Rows from block 4 of the audio encoder of a small contrastive audio-text model, named by matrix and row number. Rows with one number within an expert belong to one neuron, the router's apart. Each number is 500 + 25 x the weight over its row's rms, rounded and kept within 0 to 999. All counts start at 0. Numbers have three digits each.
Before each expert's rows are labels from the 100 clips, of 14976, where the router gives the expert most weight on average: "strongest on" is what is common among them. Only what is clearly more common there than usual is listed. The data: single notes of 20 synthesised instruments.
# router: router (encoder.blocks.4.mlp.router.weight, 16x256, trained with AdamW), inputs 64-127
# up: expert up (encoder.blocks.4.mlp.up, 16x128x256), inputs 64-127
# down: expert down (encoder.blocks.4.mlp.down, 16x256x128, transposed), outputs 64-127

# expert 8
strongest on: mains hum; octave 6
router.8:491501505498480506520470509481457558552514501522503542508481489442457520510470493454476496531531497487535416487487513510545445484501466468503521513461473469535477535501525510540488458525528503
up.0:501495527498505520517480534484503494514557492488489504512479511485496498523529512534509488540511504492450501509504558494483518452460466442445480507480506489497487486547513451485511503503484524
down.0:493491521498496523496513548494521480532537501475512479523493481526455491534495541520498534507492477513507524523502504495493473472549450485495493531548510465506502464471512478532493474454519502
up.1:509518483486509470497501503524481527517500522504499471486508502493475481488498497514545458520482495521548479461502492506501502494501488476453487506492496500499545461490484499550488526432476467
down.1:465514495526513525488468500503498477467507535499506494518524532501484499488485505467492478516559545497524515548502490508461484514486485498523490497500505547529506513485478498447539503515492549
up.2:512502542466482490511506464493513517505494523471486518494514538472495522496544499493494511499516500491530538438550478485450511512480515465438515507455472454460483477515473515539551522480508519
down.2:521467480482487514472523469515460490511453494487439504509507499500507485488484518491483508527527451518519485474517483474456532506538495493511496520534529506488491493501523486541514475521461505
up.3:516501546473482539521501512485492472498518478485540442479481529473532480454474479495494507497504465543536520501509475493502507496474522488466493462522490442534535465478479481463465525522498492
down.3:494471494495473514528499467501495478436488506501547510523527463535498467504481515529451531465477516488510531484501493483510473544510519483477499504454506526539497558528523518490530486487460454
up.4:496559498492479514479499529477510547493487492470513469488519513559449492457509542464537499528468503517479514507503533478492503498459469492525486493513488531524528483509488506523531504443490501
down.4:509502481471495515486499486531536478510536506476505527507511520495489454506489491526523486443492512498510506500505460494475499545493459546489484508520504556514502484539551458513511479486507502
up.5:485469462520485487514491497510497505489497512510494493511472485524506461515476505466503510544521503471513528515481519521542520514503473450523495519468491497481450507491487471484472464480507515
down.5:456535480502485519482510557499479503480474508480509480468495450465509532548490514530535496515468508485490484541505478504466498505553510484493501516477564498489490491511522472559446516529536452
up.6:477514462508498502457532485537463549512505468511502478478546524529534520465514462511494513467518527528493487494521526459498498530507507484479497500463491522513491509463488499505537511518530512
down.6:455526482481557478489498523533519539505512497481554509534483519532476481492474547473494458478515507463452485511455467504555469492526525520509484496494505522516509486533521518498521499502491525
up.7:508504489532556518491531507534513486482470478485469473508521535539488472460495474458496492494507493522501538549493515479487525493464540487495519511514506495515507618540498494492469509512510488
down.7:491478465485493544565517509486481483473478508484531529464542438509484474500505504466485524516497550487500497482493518525515519476538516513458520495498464460499492488536478535511493469492510525

# expert 7
strongest on: D#; octave 6; note: D#6; note: F#5
router.7:449473487497505484519536490542498476528512510478532538510460465487481510539496508518513466521500499496483481481518525509468499525504483480513520525504511513518497493493525547505493475458503504
up.0:495492492481538474491473456499469511493475478480516511468534485532519528453492490465470469441479537549479470476493502507438437478524488519450516483485483540523521535483471570515504501457495473
down.0:446465498488485504539508463500528502520503503509469516534528508496505502461487462486501474513509489529487494495500530503502441501507519519524503502532507459471501544529467519517552503544497505
up.1:525491489532511469473510489487450499556527473478527522458521481467492542509501498473504509487524492537488494504489535493507503506512492513436513483533506531471516490567511518435444466472517465
down.1:551529501507501477464510503546510468477468477509457485463506482515479515479471506514479456494530518482532473493541487518522512532508502553487477534510552532505501519500504504506508481515530497
up.2:500451512490520466517509464484489500506518502491442517489529520496508505470495554461483513453482488497536489481487545494533483481496535517490500501498514538466480498543517515505485504488498486
down.2:517505458500522536497506484471521486514545561513496502512495539501501491458490512547463512513484514535488549483479529488467524473516532489491534527536458538498508531558461480477500496468525450
up.3:535482499429493545527473462478500472496479513536471501502522527550495520463488540483495506544502495483521525487504534468523513486482476493501484490510489514467502494523526561494492474477467431
down.3:508511526515498466507469519517531454529519491492526521417497481483515514443519467470491459494489484544523522493496489473508520523493487495475474530478517511480520466488474546467466510519475490
up.4:450464494547503513500536480519465484510478490497483523483493504520495494509456489480503536477486509541450496531500475510533471460472517487487467505516478531497509557505484482436516516545495536
down.4:504521499507512476516478514539508493539493474507522509521488533489477522520551459522503542500479519495474517461503525507534540532477530510456550514506500479456548461462499488500503518499542506
up.5:504529475484460493513501517516491503505522491524462463526502511528528499495496501519522488499482508495466509494519494484467505564509478511522527457502482471525435487496475508501507498444441521
down.5:482503522452500506490528497515493499537513512508494524508471508514496477539552464504512515473554452496515511526454500503557514506523519484477476471499531519478505493503466467516519494528517479
up.6:506502479515483538491547489474480565535510532473457498492474528471486528488476520494489534487488519501476514486502514513498462539509464500482498480554505487499494469534468506497554457512492537
down.6:506447530469485485487507475471498538503498496503519525492511469546498550482530497529521493497491518466488470525524514483486506562503508508563497566484529521568496511487504501488519479531531475
up.7:475528496498528476528490542509495471541509537503515476489491472512474473466492434507512448504499538478501463478514508541500501573473522499508489436476513545497508517480515489511549492487505514
down.7:498495478472542482515495476501481524527517502500463491509466511507500528538494480540452525521571502473476499506481515470515510443501512512448507535503466493426520477537525478488503510479479501

# expert 14
strongest on: clipping; text has "clipped"; vibrato
router.14:539484528454472523516481469473522521484511487526519500469524515491496464503513468532491497510497483480513490512480513537565498511499494514472453463509473520499486513494475485477486501468539505
up.0:502471470523512471478489477520489500474501475519434478491475469491525474480466511496484452507487491505527544529478500492498472472536511527522478491474501493497479499490498506500448547535475508
down.0:518526519481482503520519517522531473514481501547463487500516505474545483516524529498538491523472510513515526520478486508522503513441518551503517482474484493469542518572504460481492505513499516
up.1:515531510495507547478511475486538519524479506498547510494505500503528514497521521542501471536472525515481539504501495489472512556472529487497535490514520491521510476464489498507469474495478473
down.1:511521480489507483491516479530525534517432479487481525453462535539491477475519469513456490491458498514520469471538469503487486489493531506445539509514494495520517538498558481515472548486512491
up.2:460455539510499518444520515465495483461473485508499473535525523511470510524489492512501511474496527490496527534520510490530485496531534520441467518484503494487516490492526482507507477484488501
down.2:506491492496482538531477469539511477534435542498542493468533502463465523520510472503467549520463522513477486511450473501492477485510486482497555483512497491489537485494467501523476504485533516
up.3:486493510491512481508495522507508515471483520475496512533512489514458494533485490511507452510541522480555523505471485512476517512490497464454501505488475529522515506477449536500440503516444494
down.3:528476497501511515511526466457520474483477508515501526527498526499501446536494532488514530524504426458485483506472487505541486510526518523491476463492524520515469501516494513521510498510458480
up.4:520505498479472495493517475454486522529456507507533463503489531510523456533499498541473525506495575441477562529543462558489489525536533499475552511497490501547433560543488481534539471498482515
down.4:519497463479544503463494511493489459470469543478493484500518498483522524501503531489502473482506539474487488485487522536470474503511499495541508534499486508483476518505494509513485522471465484
up.5:495543508505505475502481445494505534517481484511489526510527525516542517499495448493522483479473509539475464498502473454486495500498492516533486562488487524483526536464517517471525499470508495
down.5:455459495460503510501499482499506540498493470495498519501522551519502479455516542523482481472506493536488487555461497526548504459513462491528540488501498470537471504554509479496538481484489514
up.6:505459483448530423474471508508543521511462506495509517520464511464485520486554494499508511501511485548494483484512546505482517453492545523461524518490480495501515488439489461502529500489490514
down.6:524456508463449491476499493543468508507470482532465474469509484464491514522459477439451489528509488526486487468492504496517509510488512495485466520493474517483472479524511524492503517470493501
up.7:471511478514487498499481550468526487524454491470507512489528533513504486457477539490497480511545493499507525525516501539548498505516452491500491474538470508504510499509536490462543525465519451
down.7:524512519523506519478540532509510508470503452505530475483525517503507505499531522494523505470463496528495525463521530500552505514510504501524500460445507489468491486497522503493460500522541487

# expert 12
strongest on: octave 6; marimba-like; note: D6; instrument: sine tone
router.12:499534497509460518463495468518491496479487468485470464528539514499498519504532478494499525505511526450511571501496509487493508531553480461474467467495507535498473504516475493513500504523565529
up.0:475461466467538524517469501512525480499512465474440465510477477526549459527464433516504504540469495498524474512501477500437510556514472500521507501488525528500508522514509504510519483457536469
down.0:526521545539491490491492505479501488496465516472485512536514470529501482528508521458517556536500523474494584514505530478505495505495492523452505532445528510446516520487485476463512525507533504
up.1:565513511525509516516488470511477451490464509476492457513488500523511492523545504481517486477519512508502520465485508512517481527486509484475535497490494456503477500523520512514498496462463498
down.1:507560564503496497514509520458502471507483498476540484539511512494502554526503544459468498480476502471504494514478528478489484490497529472487489495514521474508503499521511549494439532549495498
up.2:489508529482528508500464507486517443446467565485539475493512466513523512511506494508476540522529475467476490530493484476500505490561507537492484484448506473494481466504519492474513471542484517
down.2:492464497518477484510510542472517502478538494489462502504461501524516473513489475504506485508496465497494519481472529467507475520540528482517527485470493507479465520488469555495499509503444511
up.3:506541527466496524517514513466511481514515521512512516422492499504502508517524503470483516515489472503515475489502489491486505447532507495512475548491548537477473531470514501481495482513506482
down.3:492477526499482560510543500521498475517480472503549537502477492482495500500555484525484471458537505433502500490527541500481511516522473481474484461500456529517516474515521524501469523502494542
up.4:499482446550524481493472479521481532515492516476495565508464492484483508463537543475526475470486485480483495511488496508527468514480533508526500555464516497488534503470465518545506533503498474
down.4:475521521513543537464529469477500515465489472531547518499478511506514485478478492475494510468483515521518497494498494441467513453475504503535532538483488497467493477541572541483476475473478486
up.5:551506492500497461504455484494513481524503532537539531472520512543466549480535505488533514529452501472465517455506477475510511506471501482524534466518513505499509490498481485494500512466509491
down.5:507468524476490485522476490488464526516524515455445489517512541462512517523473515507496497519466542452535456508530548508538537498488499500509516551488466521466482530495533500489544451479524519
up.6:488548528489452486515536476465473514485498519520474530493498521460502516527500505478557510510471574502512499499488468498472527483533461512499474485511483487505461541520471490480538506495503531
down.6:488520570477447521502523539519488501453503537496512569449538488513494525538524499450527520504476516440470507487501517490512492436505475488482446479524522491489490496500464489490433495549505510
up.7:501539467502524524492531465475494491468504551508511490466471467500503483462499477489498495448562468477540502532480474469547546506477516494529519523528496493472494517541492515563469506493467478
down.7:475488524500462502503506538532524493464522515491455480478519532513509511477519499518498507470478477516534479512491470513535533522494501504500535492461486544542501530508454529502560528504534501

# expert 9
strongest on: G
router.9:488489551465539515512525534488484562533503486518514477449505525479505491447533543503504471500458493501515480504508538496494501452480533497509517503491492467528517534508495502497480503486468487
up.0:500492450482529484501475457481506545477541475495539512490509468493537520515536490515499467492510510511478502484509496462500476506520456491505541504527531461462519475514507508503440478495499473
down.0:495533526466480443488494518493451527508509513508522503456480492514514523509491476461500491485506529476500490484485514468538522494494471492506500553472500460479476509529510529475499491524523503
up.1:473521531527516495502516558482487462511509496474538489507511505538433477457504506477492524488458540486494498482507477518516496487486487498501486542473504487485547494487519516542509502515517551
down.1:497451428431502510483468489495482510504502527540504489520469458481535494495475485512533494508530501560454485487494494538523471487426510526471513473504512488514562529501548524443482525467484496
up.2:513498482527500446477455504513464470505522501510528494484490492559536459515485526537501497466505486519499484479496485528490455497559474529492484505508516520518502508519488510479506488481524497
down.2:454459499482484531495506512524501490516495514547497536478533463526500537497490512486466515534524516538500531507488491499489487519533518457457480510497493509516593522563459512517491502537478500
up.3:526526490467511497491529543496483455577466506507475491503484538525512471514495535535504526491484475513491450512499509482547556538469525537490466505538502492496472474534489478487509536509498445
down.3:467493453457521489481530533529464533518504496519485464492530494459491506495517489473462514501487509515484496473463489451480544488522487513496506467489511496525534505511565469462503500539505519
up.4:530510506511507534468496465510529474491520493477484499500507538513475514504492539532518464518475513477475509496490526533493529486539501524541470531522485454491492507466556491473525524523529496
down.4:558501451505528484505508482448474518490497466523474495499533509563513498472454502544503520471511502479508524541486507472492510480536465514488509518431510528523498463524456495485465462499504504
up.5:441532529460530525501459528448509517470487488548478478502541503506467483502488520521492528483493462500482468487546504469483473483502476520478524509523502538511510498484497550510513505488456484
down.5:500469548502482493481471530540540495463481515514503507547481520480513450489533479489521501517455478488503469508444495528466480555525485509497466533540512452511553587518534476498540504515511485
up.6:460521517494520485493515506527560506532447514494461518528502505529483474466492505528524518468499480443484536487485491481491498453524510464534516463475526500471482509486473513527470510468497486
down.6:528494463483518484472532526494508548515480490511510504498454495516523523482516506509466481523459532465492502477511502515495484498504491489512511514513458537520509525510537536504486514565481483
up.7:497490470526559507500507529517484496497496531490446456497492498530477497496508520485490502518495520495457492541510518504519536508509463497499481502504521525455552587527435527479519516483456540
down.7:490473532476517542473439527502509518479470541496508497472501497489453471474514506488475472477506468504534481499536505504510449505488515507492468510507526494497518488528501508483510529502499518